config = dict(
    num_classes=72,
    moe='soft',
    orthogonalizer='newton_schulz_5',
)
Rows from block 3 of a small audio frame classifier, named by matrix and row number. Rows with one number within an expert belong to one neuron, the router's apart. Each number is 500 + 50 x the weight over its row's rms, rounded and kept within 0 to 999. All counts start at 0. Numbers have three digits each.
Before each expert's rows are labels from the 100 clips, of 14976, where the router gives the expert most weight on average: "strongest on" is what is common among them. Only what is clearly more common there than usual is listed. The data: melodies that start on their tonic, played by one synthesised instrument. In brackets: how many of the 100.
# router: slot weights (model.blocks.3.mlp.router.weight, 8x192, trained with AdamW), inputs 96-191
# gate: expert gate (model.blocks.3.mlp.gate, 8x96x192), inputs 96-191
# up: expert up (model.blocks.3.mlp.up, 8x96x192), inputs 96-191
# down: expert down (model.blocks.3.mlp.down, 8x192x96, transposed), outputs 96-191

# expert 3
strongest on: the note F (72); bass guitar-like (35)
router.3:528546377524518462547457476604474499483488518537439483576491548393505515441468518484545505435417561541517465480526463536393478499485527502457493459574479495474499536467476537603474472543501581489474456437432500524543413494493567450434491596573565532475490549436513528487485535517518469549
gate.19:441456455500680554500352453500500341500500425500500470529521500499500443500508677500500500500500500500500500560565502500404500534500500500500570585503452500489500500500500537500500500500500488500500500530495526502498304482500563509500500552500532500500500500500500547488375500466510500499
up.19:558531597432488602500500500500366500464500493500500500500149515500500623500500500516435500526493624500559500416502500500523500500729501500523481506405500500500500500500511500500463500446500500469530500500500500500500523500500407500500500500500479500494500573521498500459630500482500500500
down.19:500500494501500500203500548500497500506500484507474499500500500500528430500500521500500500484500500500500500616500449500460500446489495500500500501500500388500440510494500500500500500500732420500704500500500501500500500500500602500460501500500513498500519500500500500481500500289515500500
gate.20:500500500500500500500500500500500500500500500500500500500500500500500500500500500063500500500500500500500423500500500500500500500500500500500500500500500500500577500500374500500500500500500500500500500500500500500500500524500500500500500500500500500500500313500500500500500500500500500500
up.20:500500500500500500500500500500500500500500500500526500500500500500500500500500465500500500500500500500500500999500500500500500500366500500500500500500592500500856542500500500500500500500500500500500500500500500500500500500500500500500537500500500500500500500500500500500500500500500500500
down.20:500500500500500519500500500500500500500500500500500500500500500500500500500500500500500500500663500500500500500500500500500500500500500500500500500500500500500500500500500500500500500500500500500500500500500500500500500500500500500500500500500500500500500500500500500500500500500500500370
gate.21:474483566579500441412553486442478499474443512500495496504529499524498534506493488455503500497501414534528503494529485461385520589524516498492500411504504328500502453491583507500590493501502500484495551604494683469504500405496499500497497491504335496485526496500522499440507510500484510508
up.21:495527440498484594519462576521481503504524493500501502488480499459505536532500577500503500567507502502496493501615482446529488486500499507517427521500502788524499518500510507489479506579444499541576504439499474535500491514524529510473500513505592553621494527519499506574499582485517499520
down.21:455505500511570498505543557474467500518501546491537467524454444506501444531553456498585541558500568498503495539423641529471515563525465509508544545606515501470502413436478510516624474323478544496469485458500472488502508548508522495548398427502465498500602513500515511424558475494443461434
gate.22:500504499486507668500472500562477484469500505434458567505501494488560529499485594479494500484344499498482498489462511359498447512504503499520498497492502579501504488511453501519520505585443485402501503507501521532498495502505494529436501517506552495505490561469555580534419529459530438501
up.22:501501484504489370509516504495611540509500508592539474464480471522447471500500423506517592567549507453549492507586499663494516494463493500472539457562491452488503516449547496495500498393508535643500497482496489496511502480502496475531466499504521503500506408510469445478516500579495559511
down.22:505498499592496538512503502486481655505449561506519497581503498499488528500503494297506499542493500500506490481514509500505482501484511507548495498504439563563485487493488496594516550493485541455504497491485188510400472501496509513543504484453438492454555494495500491531381511389463524503
gate.23:500501499433390458494503469558599500508493488494498502473475495610533462551500524516537503437493491484500507505472500494465578494648482521491495511562519377545499506472417526496500497499500508498503500507489515492462528491477499488550497496459397460509519501461498486457628503500465499502
up.23:512502565502494540504501521434475437528508482512490563501503501476499503439462506527475496530519502503506484504522500488496500440512504383499498370482522511488502487576427497576543358481508504507488589499498451490495517474500512541436431544446499490491501405544499500460359503571507520495
down.23:509492536481497494506478507509501736501500499483499492566601483450488477521530503488501374473582486633507494513553553527415511500470511447522496529503458435420500559530408491538404502500420544498469500425454422469528472447500502521449510510519455397513427358531491504481527499500494435446
gate.24:502501536510552634508498500639498536500501500587626601449454496500495503508516518501530502473499503498480533500454526615606501512501423473505579381503424659500500519500500434500445534496486500495506500498494505500412469501419504497470585501454500480447497497498523479492382444501500500498
up.24:500500585513527622518500500536498530502501507567620560420453496518499531507477517515501502514506504507472615510496526612498502516501445455491550479506436517500505534495493493501469530499500500499451500494497505501423480570354500389475583501464500483473498499499531480499445392500497530470
down.24:466554501492499483502510558452498424499556447491508500429507500545491501506518495535501513559526513531496496475524501500573512514501498516443521538433509438465492495511517380510522364608482499525500500673528514598473503497520426541581597497545472467501515500524465505530488400505485502500
gate.25:500500501515389481464501493503489417418514482482430409500550505553483500473471500497510465287486609437518523516518524548504533624486555506558531496500500432446490484500674457423499478530524437490401494649485551568499477496488493458502530506637474586471478437517502586490500497501500531472
up.25:499501496525435486466501493494500495450500480484417433502564506570482500486479515505512472259480543427525512521512513534508541631488526500546528491515510409472490485486690464439503465515521462484404496715478556563501454496481497495502528516641448550486490445521505559493523445478500553461
down.25:509465509534494532486510502457555494501504496501501588415535460724563532457486521561433493583570472510514497490380497561401510500442501498467496502436441489505570448510504517505599474500489495481498501515500596683500509483466467534689519504492451473484550540571528501503415500577437490503
gate.26:500489556500352510481410500414477500503508493500499500469465331514493541496517502525522545474502578504500509510539495500490499563468500474531494498501501488440452500490473535406423479477468499561587521490463510510568495481474511492524498501516502512529479531467500535529525509578506497493
up.26:504489525499332501485414500458473497503505496499500500467474303508484510489510519502520533490505590504540510501560494500469487629449499470512494498501500484441397500493499540407387480485467499574607529492469519525562492487494521498527491501515524515537499531430500539521520483583503490495
down.26:488501499507491502511497488500499516477508373611452505495505506493501518360553496505444494489499584344511513442513479482568497506491502499527495461495302484415354507514503515528505462524517639563509498618482485504436508487493472548511498496506510491502401509557476493492512478418708612473
gate.27:501459499498512497501484410503509502511500355522550395523435511522450493599500439491588502488498564449372499524505524490475498493524493630504501501538503494491478474558500707498495472447519501512494493540489497499505447460321542459500556503499508364491505498578494487438581501488465564437
up.27:502519500512528495497493550499499501497502629494382518490584498444501503394498504509450495464504406541583475492527470498599501506466503385493527496478478500463557500451507307500461512561487495442500500463523501502492515576514477524468501496543496607500499501498499538510395508509525493725
down.27:500554577556487527499502488341497473464436537493412556502558496449621571452501491501455505487617498628550510528504703497494607501504499456504503549494524466505524394394502503496588388503449532592481512491490500498426519461560496605503354523505455484501450506499505488553504514557420502493
gate.28:502499330474550369500509500525498495445489501510515500503501491472502577500505682507472487577521501500495500509503520462429317506456468482503502558502560490496535482350516477500367560502496510526453513552493547441450508500495480543500651410352505490571517521502494506555532485458502400452
up.28:500514418501461345502529521501489499430486500512504494517494497497498636499513582525494461550499497515488511518503499451450330547434475456474671602523502490498544482344541486529326527507362528505501513517485541454438500490473443526507572498420488500563520661505501489507615487490504497457
down.28:533651558548500495503512494517558514430441483487501519275515520522479519502417555495500501507494468487490536498507465497495530370500540499507461481488337478499468492458491601603469487493500452473473506474500539474427503489498522500598443500500483527512527476437510340497574515534499489483
gate.30:500500500500500500500500500500500500500500500500500500500500500500500500500500500500500500500500500500500500500500500500500500500500500500500500500500500500500500500500500500500500500500500500500500500500500500500500500500500500500500500500500500500500500500500500500500500500500500500500
up.30:500500500500500500500500500500500500500500500500500500500500500500500500500500500500500500500500500500500500500500500500500500500500500500500500500500500500500500500500999500500500500500500500500500500260500500500500500500500500500500500500500500500500500500500500645500500500500500500500
down.30:500500500500500500500500500500500500500500500500500500500500500500500500500500500500500500500500500500500500500500500500500500500500500500500500500500500500500500500500500500500500500500500500500500500500500500500500500500500500500500500500500000500500500500058500500500500500500500500500

# expert 6
strongest on: pace: fast (96); staccato (52)
router.6:511567514549530545489518450503540473417420523557558480543469548552523493497435521548520410520483509458566494505550468493418508400507598563488525436527497494556541415445496523526520625429423449425529470386457468501414490571468449446492476484491552500553516536468476424450509559511475501494
gate.15:476500485447500563551468497490486480456523515499503527493500502501511487495515539497471507424500500456466656485500501426477515534588431514510512368542555541581444501501583556568474329534536444655511498451503482477372453518500509559560501508433525502510502572496456514463528501504467511465
up.15:507500490499501511503500464507481505523566491469498519511502521579490463501491499497409474576582497513516500512496602498511500500526389470498380507478408447476496484618497501483500340529572467488503527508509540545467507474404401542335493521540489434368500500492569444458482499643500472580
down.15:498501584496310525450539483473445483505483540464605500400480467482505531549500500498464480500502575446460496520497500472540574594500356405504363467506499499511466407513473593548486514521489514500545500499435440491493533435512505510490472493499442544506500603490542550499557505509494501497
gate.16:534500556500500500500500500500500500500500500500500500500500500500500500500500500500500500500500500500500500500500500500500500500500500500500500500500500500500500500500500500500103500500500500500500500500500500500500500500500500500500500500500500500500500573264500500500500500500500500500
up.16:500500500500500500500500500500500500500500500500500500500500500500500500500500500500500500500500500500500500500500500500500500500500500500500500500500456500500500500500500500500500500449500500500017500500500500500500500500500500500500500500500500500500500500500500500500500500500500500500
down.16:500500500500500500500500500500500473500500500500500500500500500500500500500500500500500500500500500500500500500500500500500500500500500500500500500500500500500500500500500500500500500500500673500000500500500500500500500500500500500500500500500500500500500500500500500500500500500500500500
gate.18:500500500500500500404500521500500500500500500500500500500500500500500949500500500500500500500500500500471500500500500500500500500500500500500500500500500500362500500500500500500500357500500500500500500500500500664500500500500500500500500500500500500893500500500500500500500500500500500500
up.18:500500500500500500500500430500500500500500500500500500500500500500500500500500500500500500500500500500500500500500500500999500500500500500500500500500500500500500500500500500500656500500500500500500500500500574500500500500500500500500500500500500500500500500500500500500500500500500500500
down.18:500500500500339500500500500500500500500500500500500500500500500500500500500500500500500500500500500500500500500500500500770500500500500363500500500500500500500500500500500500500500500500500500500500500500500500500500500500500500500500500500500500227500500500494500500500500500500500500500
gate.19:500500500500500500500500500500500500500500500500500500500500896500500500500500500500500500500500500500430500500500500500500500500500500500500500500500500500500500500500500500500500500500500500500500500500500500500500500500500500500500500500500500500500500500500500500500500500500500500500
up.19:500500500515500500500500500500500500500500500500500500500500500500500500500500500500500500500500500500500500407500500500500500500500500500500500500500500500500500500500500500500500500500500500500424500500500500500500500500500500500500500500500500500549500500500500500500500500500500081663
down.19:500500500500500500500500500500500500500500734500500500500500500500500500500500500500500500500500500500500500500500500500500500500461500500500500500500500500500500500500500500500500500500500500500500500500500500500500500500500500500500500500500500500500500500500500500500500500500500334500
gate.21:490555527503385513487503489489499483495500554500475496543520492500505491487582499480504484442578479500428547379487499524504503494500490548525490334499579519470481500532494376499516420505491482557497507482500547468502495466527449503476522520547504412540461480413435434476484615502501446502
up.21:496540500490499494500508490496529501434521572528507500551582507530505503498504497518506480499430499502429636490499501502483507522500488506501495500490555496497500500500441406423512481575500130514500567518500497506504517466542505509389489495499500493481497511501499375535466500499336351504
down.21:514500490503495503545500497488499524503577500496500536501500510501506514496505500459548482255500503512513499540498508498539501506559505499617502498556566510486499498481484502759500462601516435498500543524517500497399498480440494527231483500676515576500521500464491447445504478625498498479
gate.22:585500500499522500500498500500533427500500493570499500499584500500382417501474500420468355500497501500500508503497500553512500500474500500500500497500448500505525558468505515500500515502503500494500500616516500488500506493498497526484500491471508501402499500506818500500582414500501500484
up.22:498500497503505500235500499500500493501499500508501499500500501500500557435636484492500500589580503527500501438500500499499534553500511457502513529500499488500528521498500427573500502438525590570500463550498486495489500416501500607497500500498458500499501464503482500580501458498507549505
down.22:500500498554477488492491506522500499497463501500652500509500403467500395500501500491500500624500500502500496502500500499533531500521495500347672500500500522502423504500496500500500631500506410477499396500552501506506503499500498493496500500495509501500498502500517500397500500479371480499
gate.23:500500500500500500500476321500500500500500500500500500500500583500500500500500500500500500500500543500500500197500500500500500500500500500500500500500500500500500500500500559500500500500500500500500500500500500500500500500500500500500500500500500851500500500500500500500500500500500500500
up.23:499500500500500500500500500500500500500582500500500439500500585500500500500500573500351500500500500500500500500500500500500500500500500500500500500500500500500500500500500500500500500500500500500500500500500489500500500500500500500288500500464500500333500500500500243500500500691545661500
down.23:500500500500500500500500476500500500500500500500500407500500500500429500500500500500500500500500500500500500500500500500500500500500500500500500500500500500500500500529500500616500912500500500500500500500500340500492500500500500500500500500273500552500500500500500500500478500500500500500
gate.24:500500500500500500500500500500500500500500500500500500500500500500500500500500500500500500500500500500500500500500500500412500500500500500500500500500500500500281500500500500500500500500500500500500500500500500500500500500000500500500500500500500500500500500500500500500500500500500500687
up.24:500500500500500500500500500500500500500500500500500500500500500500500500500500500500500500500500500500500500500500500500500500500500500656500500500500500500500500500500500500500500500500500500500500500500500500500500500500500500500500500500500500500500500500500500500500500500500500500500
down.24:500500500500500500500500500500500500500500500725500500500500500500500500500500500500500500500500500500500500500500498500500500500500500500500500500500500500500500521500500500500500500500500500500500500500500500500500500500500500500500500500500500500500500500500500500500500500500500500500
gate.25:500500500500500500500500526500500500500500500272340775500500500500500500500500500500500500500500578500500500472500500500500500500500500500500500454392500500500500500500500500500500500729500500500500500500500500500441410500500500500500528500530500598500500586426500588500442500536519500500
up.25:500460500455500509500500516500426500500500500406414698500500502500500538498503500500500500501500524634500457492500500500500500500500500500500500460500500553500500500500500500500500480708500500502500500500500500500449500403500500500491626500500549499500500691500458500500500500505616412500
down.25:500500500500500453500500500500500500500500705500500481500531500500556500500500500500500500500500502601500500500500500500500500500500500500500500500500500503500500500700500500379500500500481500500500291500500500500395500507500500500500503500500500430408500500500488500500299500500500500500
gate.27:477493500455463499497543521501500500499498495519572501517499505505543399502476500722502505449473465497617382486481500592439492413485499415493503492472500462501630483504499501504538517502433560368459501501488604515629485502514489495531566503500499477547476522537607503529354502442337510529
up.27:452491500482463505498527501500462486512498487541539500536498573500519448503475499676500500493498450424587458487482500603436494441477499422497500490472504348501588496488499504505535522511482537454432504483483604496614478501540481500509503500499500508555482505512582507563473502444369516550
down.27:471504478518500499453480500507564478501485468495593515589501523508510497533494500440345457560501503442448531428502510493505561501510402524502513502524509469496502541510510508494496508436498453495507488606500497501506613483471511491502517432480491505543557501484509501492597506560497504437
gate.28:500500500500500500500500500500500500500500500500500500500500500500500500500500500500500500500500500500500500500500500500500500500500500500500500500500500500500500500500500500500500500500500500500500500500500500500500500500500500500500500526500500500500500500500500500500500500500500500500
up.28:500500500500500500500500500500500500500500500500500500500500500500500500500500500500500500500500500500500500500500500500500500500500500500999500500500500500500500500500500500500500500500500500500500500500500500500500500500500500500500500500500500500500500500500500500500500500500500500500
down.28:500500500500500500500500500500500500500500500500500500500500500500500500500500500500500500500500500500500500500500500500500500500500500500500500500500500500500500500500601500500500500500500500500500500500500500500500500638500500500500500000500500500500500500500500500500500500500500500500

# expert 7
strongest on: the note F# (74); the note G# (66)
router.7:458479556513560538558490490533531452466552579513556516488529572454500512503456484577478512580570391425560499596513531471420458464499521488471469511428462480500537510455397443562490541534498520514562505496441555530485550462611530418549545470482521514428499450385590486467477516473483474549
gate.22:486496498480483500502500506539478506510503546501468505498534463500514506503499557513486506486503532502514743581499582512487423576466469510532501508458501518494531527514499503452485490700483500500455419523498555500465414515538506452432518501498516502484354546499500606510413476530545432439
up.22:459496497478497530496495501534431508507505535500504511491559466479523527526500509509438504501519510505520730555512590510487430551476467501534492504451512505482520533517501495488482492669498480487360428516498575499461411518533502479317504494498503505533384578471494661518432484504557444442
down.22:489517445494499589527531531463494491507462523535506485389461541503393654480531490716506491464650499579479545496523502479473535494498496500448490484318499511465569454503531467464495495529459493497394503498488477476341531499564505485562544510490454459461566505579486518433444511503531560489
gate.24:500500193482525487529500550500500500500500500500500357519461513500500247489428500500500500500500500500486500500500330500500471527500566500500500500500500500500500500422608502385500500500500500500500494500500532500500500500500502500500500500500500500500500500500500500500500500500500500500
up.24:500500230500494432500500526465500500500500500500498500500500522547500446500396500500500500500500593500501500500500073500500464500500691500500500500500470500500500500500500500499500509500393500500505500546500500500500513500500500500467500500500500500500500500416516500500500500500500484499
down.24:500500500500500500584500500500500500500500505692500501500500500500500411500500500500500548433500473500500673500500500500500500709500500500500318500500509500500500500500463500500500500500500500548500500500500500500500500500500444500436500500500500262480499500500500571500500500500500518499
gate.25:488508483477491405384498532609532493499495520495459357439530435527523538499507551563488520484532479503472547494502517498444508522503510497523515560459500446487484488415481532413505460480500566489501499507497483470539450549500492425514470518717536521494490485266496593532498503551629494562
up.25:501494478492501504682572493436484545490489451506534489596466667537466505429500438358533499500507464399476485460479469501494508371508532497501500507577412482499530495498510464540505503473481559488493511509501564506473579471557499519434492442488454418488506498615502437505505505268400465534
down.25:500472584508500506501510518499464510549470533503500497519558505499501555491438436455494483478491484159491525534509491501484501523517500498506487493522474311501500487412501499549512501501484503500505498496482592500503563479599514486481503510441448378496509506488504500523697459477464489535
gate.27:500500500500500500500500500500500500500500500500371500500500500500500500500500500500500500500500500500500500500500500500500500500500500500500500500500500500500500500500500500500500500500500500500500500500500500500500500500500500944500500500500500500500500500500500500500500500500500500500
up.27:500500500500500500500500500500500500500500500500500500500500500500500500500500500500500500500500500500500500500500500500500500996500500500500500500500500500500500500500500500500500500500500500500428500500500500500500500500500500500500500500500500500500500500500500500500500500500500500500
down.27:500500500500500500500500500500500500500500500500500500500500500500500955500500500500500500500500500500500500500500500500500500500500500500500500500830500500500500500500500500500500500500500500500500500500500500500500500500500500500500500500500500500500500500500500500500500500500500500500
gate.28:547496604471503501504492419500494486446564500492490533477579590482527465504528477506502489519505376491476500561493536463615494518435486532500477502517563504476501494471495485500581505578515495566453544759421455393475557341610562577479501452399397513564521490643501503502543497496524491513
up.28:457500396505497515496505591512494497553438499504511477535473434501403551492454499493500519428496613522553499458504436531424511483570522477467535485481432477512466503499509480511406496465457520485543414363489544588524443714492465496513505552584624490418470515347434497498507500511482517494
down.28:554630557475501537520531377505526499488493531362470480476517505513430366466464490367481452506545382520442462733419508483505516472448501525514544448478449485479443499503494478498492483567504503572499517599506492498450623475590662598497502496499492497418617513544445474500568437443428440575
gate.30:501492500500515496500500478499504499543349356499521500449665496501500493500501507510500502493499499488502429500511500501500500432332502607501503507486507512478502523607511447497508520499525505484414467501518500504494467584555518492449500502484538438497499500508441500500501448505497485505
up.30:512495500499501500526510351500500487499454497495500502423633507585500598500500506500500498495500500500535458487505500503498500426424503516551500502422502509499503501527499501503483861506497500499492487500501500501469491501501503499501575500423500457502500509571461500499490502500538504802
down.30:465497534504503622505526584498505500500498498498500491489529500451440499498573500497525501494501502489499641490500463502522502499497500499499642500498500536498480505501423491537514490531509501487565489507500523504501500533500500436504506524562499138421500513506493476502507496500517542488
gate.31:500500500500500500540500500500084500500500500500500500500500500500500500500500500500470500500500500500500500500500500500500500500500500500500500500500500500123500500500500500500500500500500500500500500500500500500500500500500500500500500500500500500500500500500500500500500500429500500500
up.31:500500497500500500500500500500500500500500500500500500500500500516500500500500500500500500500500500500500500500500500500500500500500500500500500500500500054500500500500500500500554500500500500500496500500183500500500500500500500500500500500500500500500500500500500500214500500440500500500
down.31:500500500500500500500501500500500500500500500500500478500816500500500500500500500500500500500500500500500500500500500500500500500500500500325500500500500500500500500500500500500500500500500500826500500500500500500500500500500500500500422500500470500500500500500604500500500500500500500500
gate.32:532500540499515571500498505484479502489499496617670510422472491495490501498509503558510500402497628432499544500500519523493553509496393499487509499501506489667516471498422581509495449549463500488649503455399459513455497506497624515452494409494462510566478504499497497505504498510495511508
up.32:500500530523538544437500514467485461481497494515599512416500493501499348513533493516509500432490579419497553501499505500738618499472446500481468538501494510504622486495501667548496521503421500473403499475479461515480531525510507520514536447499483485521474467499599431509502511477507501513
down.32:500486435573495464507479502505499472497271490506494508538499499479514577500416501345499488498424513538398504562534429488537508498608503500502500498493536543529480533467471517452442502357553504425503495503499516511537493487421508409507527471423516527526443491482508571490727509553515469505
gate.33:512481502538500500515503533500494505469500483501494503499664421510500515499494520567599491468498537294501494535499500497496483496501337570504499501502500501575496477496506469512500525554392449352506520521510498514446539702388557428506415521506500500500507501501498482487523517500434494511
up.33:494515498464581490508501507513660500500493506515504496593475513433500304500454494487510508495479477417479500460440375453602507500486503504487507501512504626500462506501502498501486555536583498635477487480570522476502518468505501506512501493517488560498562499529460502526551494450582489650
down.33:505511506510521534457502532509425497500500459499536499479514473503530507556513591500503506392484456444653614524527573614506473513516479499802427487511500498503537499514457505519494471490501465430500486498506596530495497553445481500471440493562499508508502518509500512430472483532483561437
gate.35:500500500500500500500500500500500500500500500500500500500500500500500500500500500500500500500500500500500500500500500500500500500500500500500500500500500500500500500500500500500500500500500500500500500500500500500500500500500500500500500500500500500500500500500500500500500500500500500500
up.35:500500500500500500500500500500500500500500500500500335500500500500500500500202500500500500500500500500500500500500500500500500500500500500500500500500500500500500500500500500500500500500500500500500500500500500500500500500500500500500500500500500500500500500500500500500500500500500500500
down.35:500500500500500500500500500500500500500500500500500500500500999500500500500500500500500500500500500500500500500500500500500500500500500500500500500500500500500500500500500500500500500500500500500500500500500500500500500500500500500500500500500500500500500500500500500500500500500500500500
gate.36:500500500500500500500500500500500500500500500500500500500500500500500500500500500500256500500500500500500500500500500500500500500500500500500500500500500500500500500500500500500500500500500500500500500500000500500500500500500500500500500500500500500500500500500500500500500500500500500500
up.36:500500500500500500500500500500500500500500500500500500222500500500500500500500500500500500500500500500500500500500500500500500500500500500500500500500500500500500500500500500500500500500500500500500500500500500500500500500500500500500500500500500500500500500500500500500500500500500500500
down.36:500500500500500500500500500500500500500500500500500500500500500500500500500500500500500500500500500500500442500500500500500500500500500500500500500500500500500500500500500500500500500500500500500500500500500500500500500500500500500500500500500500500500500500500500500500500500500500500500

# expert 1
strongest on: tonic: F# (29); trumpet-like (27)
router.1:452451454455509499507444514513532497547447521538445575549500460421492455466452486460549486463456455592525448425525462423377535551433611536496539495495534513487503508427440540584556542502435596552488500488422571477490459408536577484535588599556516585530511487423535572508426546510600539508
gate.20:500500500500500500500500500500500500500500500500500500500500500500500500500000500500500500500500500500500500500500500500500500500500500500500500500500500500500500500500500500500500500500500500500500500500500500500500500500500500500500500500500500500500500500500500500500500500500500500500
up.20:500500500500500500500500500500500500500500500500500500500500500500500500500500500500500500500500500500500500500500500500500500500500500500500500500500500500500500500500500500500500500500500500500500500500500500500500500500500500500500500500500500500500500500500500500500500500500500500500
down.20:500500500500500500500500500500500500500500500500511500500500500500500500500500500500500500500500500500500500500500500500500500500500999500500500500500500500500500500500500500500500500500500500500500500500500500500500500500500500500500500160500500500500500500500500500500500500500500500500
gate.22:444500469536500455507511515495492424507563484473565493562500482468567503299472526500436479567450503502501492457469504502369395493547519507462500560554468516668508501676591499524501519361485504497500499512578380494497509477475506586509501524449478514502496500481528414500522570468438492443
up.22:553483480498515494497482490536475535488457485499413511505525500461505542487548501532470474435525496583504496530510510516563584472505469469515454502416516537361475553480559478467502474485507501458501505509449721496497497478569304473495465520510582525493498532581491517431494396509535438490
down.22:498505447503507498519495500574500469455490516502496499390531476456509479478368490571500477488522518510502471536504438513513505502490520637504551576459598499478657499415553515505602644539488489455642508493500400527449475511517505615603737529491595551565501502494540463486509501502499417514
gate.23:500500500500500500500500500500500500500500500500500500500500500500500500500500500500500500500500500500500500500500500500500500500500500500500500500500500500500500500500500500500500500500500500500500500500500500500500500500500500500500500500500500500500500500500500500500500500500500500500
up.23:500500500500500500500500500500500500500500042500500500500500500500500500500500500500500500500500500500500500500500500500500500500500500500500500500500500500500500500500235500500500500500500500500500500500500500500500500500500500500500500500500500500500500500500500500500500500500500500500
down.23:500500500500500500500500500500500500500500500500500500500500500500500500500500500500500500500500500500500500000500500500500500500500500500500500500500500500500500500500500500500500500500500500500500500500500500500500500500500500500500500500500500500500500500500500500500500500500500500500
gate.24:500500500500500500500500500500500500500500367500500500500500500500500500500500500500500500500500500500500500500500500500500500500500500500500442500500500500500500500500500500500500500500347500500500500500500500500500500500500500500500500500500500500500500500500500500500500500500500500500
up.24:500500500003500500500500500135500500500500500500500500500500500500500500500500500500500500500500500500500500500500500500500500500500500500500500500500500500500500500500500500500500500500500500500500500500500500500500500500500500500213500500500500500500500500500500500500500500500500500500
down.24:500436500500893500500500500500500500500500500500500500500500500500500500500500500500500500500500500500500500500500500500500500500500500500500500500500500500500500500999500500500500500500500500500500500500500500500500500500500500500500500500500500500500500500500500500500500500500500500500
gate.26:491501503518426605414496504499453494502499498471304506411483497540529573488476502512397504499539458489567525549500500506512481517500526511492526443397521659505524601435499377502499610537484491410531507474571466526591483499686502505634482500482502584516498513447501490501569499495472504503
up.26:497500489518467568467490543501496493433474492474469510504490496500497508470490511493443506504498450478489556470509501515516464523526505454498513509377441513518493638383509495500498563555494438551564571467596362555506473502521484430653488499516503599498497546496440502396599500492452441414
down.26:493500599516494497560496506682498500505548483507526498594516536498530495455497482626636506500463561293353516569541551522534466479507515514505449470540461515482378501534502501537484515535499500500510557411441498480486478482499527474484503495575499453316500421426496494496605692504480518507
gate.27:502460665471550499537511481540531498502500494486508525537500539535484410550510512479553458676499424448499498551500492480500500521527505501499499499504427498496481486512446476538762512484498384465489491501496489526483616523506481501522499499485408429383623508506417500492502560472506493524
up.27:500444680489556499508517496525507499492497493442514566500497533568470474547511514468542427668500448500499500505537487442502503540504507498500500500502437456483477482548489470508682492491496407414483491514527505516470581546430430496501543500503445430428577515524396490489522550455500450492
down.27:495504453516481447498494533539439498500533417500451583497573501475519566437473507589422647292514513501502488481425550503510500510468471495412658500349475499503499530487500412517520490606554499491462523525600522512559466506495464453628509504524533500508543479491516535499512504506481503532
gate.29:517489501513521500368450471549556466528500466473500505557523502500525516561549518482507446527499500524512617500524626697454490516500508525566465504443612428473500507540512508489481491521467494508482439500507504462429440500669385471480501501450530540553470397476449505508500499500510391497
up.29:488502499502484500592535519446486534436500541500499485460438500500484501500475486532489570485510425447493292505443309407504507468500430448458547533558477567552502489464486494501531513439536507488529515507473500500544685500382556500524500481505487469444524506529500476498517439499465649502
down.29:357530497493540482491497505502501516482534566507472501510485555508485498462441484480478502500499500490510499569541501422462388568474549495482591486517510499503439489457502539493479564521388567478578510565549625446508591499474502502627609585396547609457499494483487553547552442471391441500
gate.31:585499509478483524518509495474525500519496563392503490502518468485499583493572573495600509542502538579518463504507521447511507416500500480499489573355493466386503467540482472418621472517550458499568519429500307463493541528510508529524527490272518459481508467591476462542407584568497474399
up.31:581496515523483511516508494470519492546500597393500492504527497499490562493542494495587509580502565582522475502505505450524501407501509482499493542422486461364502468541485464459633488502545500470560516481500281480453540531511505529531545490250537460487501459567493496549425592562511500419
down.31:275500484477460432496498527463479499510471439511471505493498491499499510506514501548453560497528432495572495472482402543498508491404582504502538500510479565574554510475490611509574548496500504495499513541493639577509524558500420473635475641647505496548529616450502548573454518445545531449
gate.32:500500786500500500500500500592500500500500500350500500500500500500500500500365500500500500500229500500500500500500500500500500500500500500500500500500500500500500500500500500500500500500636500500500500500718500500500500500444500500500500500500500500500500500500500500500500500500500500500
up.32:500500500500500500500500500500500500500500500500500500500500500500500500500500500500500500500500500500500500500500500500500500500500500500500500500500500500500500500500500500393500500500500500500500500500602500500500500500500500500500500500500500500500500500500500500500500500500500500500
down.32:500500500500500500500500500500500500500500500500500500500500500500500500500500500500397500500500500500500500500500500500500500500500500500500500500500500500500500500500636500500500500500500500500500500500500500500500500500500500500500500500500500500500500500500500500487500500500500500500
gate.35:499512510371475496444481555428496500538518512501503394492500479500499583539491501487502548528462504590555499483502532501496501500484535495515473493488560531496503501561464516407485522579521474499587480502496497497724376624458568496504537500490561482501494449652523508558303494524519352495
up.35:499469508420508493529533474496691542540298383520458500525630518506501405440591499517494490493521498480468382488484446508501559509495469501498576500504497476460527518546511470505504486501516618502440486496518420686492559484503495500515550501618454488432468506497501499442505503444545496504
down.35:502500471509530581756502541493542498498474501500487444462571644515497547509472502499492491501461443509514470516491514542467451493484597509481340587454430761501491529532500500523544501383512503423511507496500507574581483494491490483548411520470501499499510497497510504500500508521473370509
gate.36:534463474600500520503674501558468292495500616521466500397510578531526520522535505494499503529591503501466540499507505453498504454448490498500511497500367490486489496490496501524497483493501491549520465400473501491463500504609490674550657493431505454460503476520467500497419597520510503508
up.36:550490500501506502504500500502491503479483624501499519401492510504507544501501507498465483516549586500477500500502501280486532518508488501469498570493534481491494500444500500496463500498617482504487524478442463421369508502503472528519500486488497460498500500482500506506586514481618408505
down.36:425510485398506496334493519651480502508509502511484499516490470530498523495499470502517525485500489502563609462476552495424502492500556513500497374500549573502529477487542517486503530537495470454500519500529517502509507558485503500596500500535556518472502508504500499527263459546519522510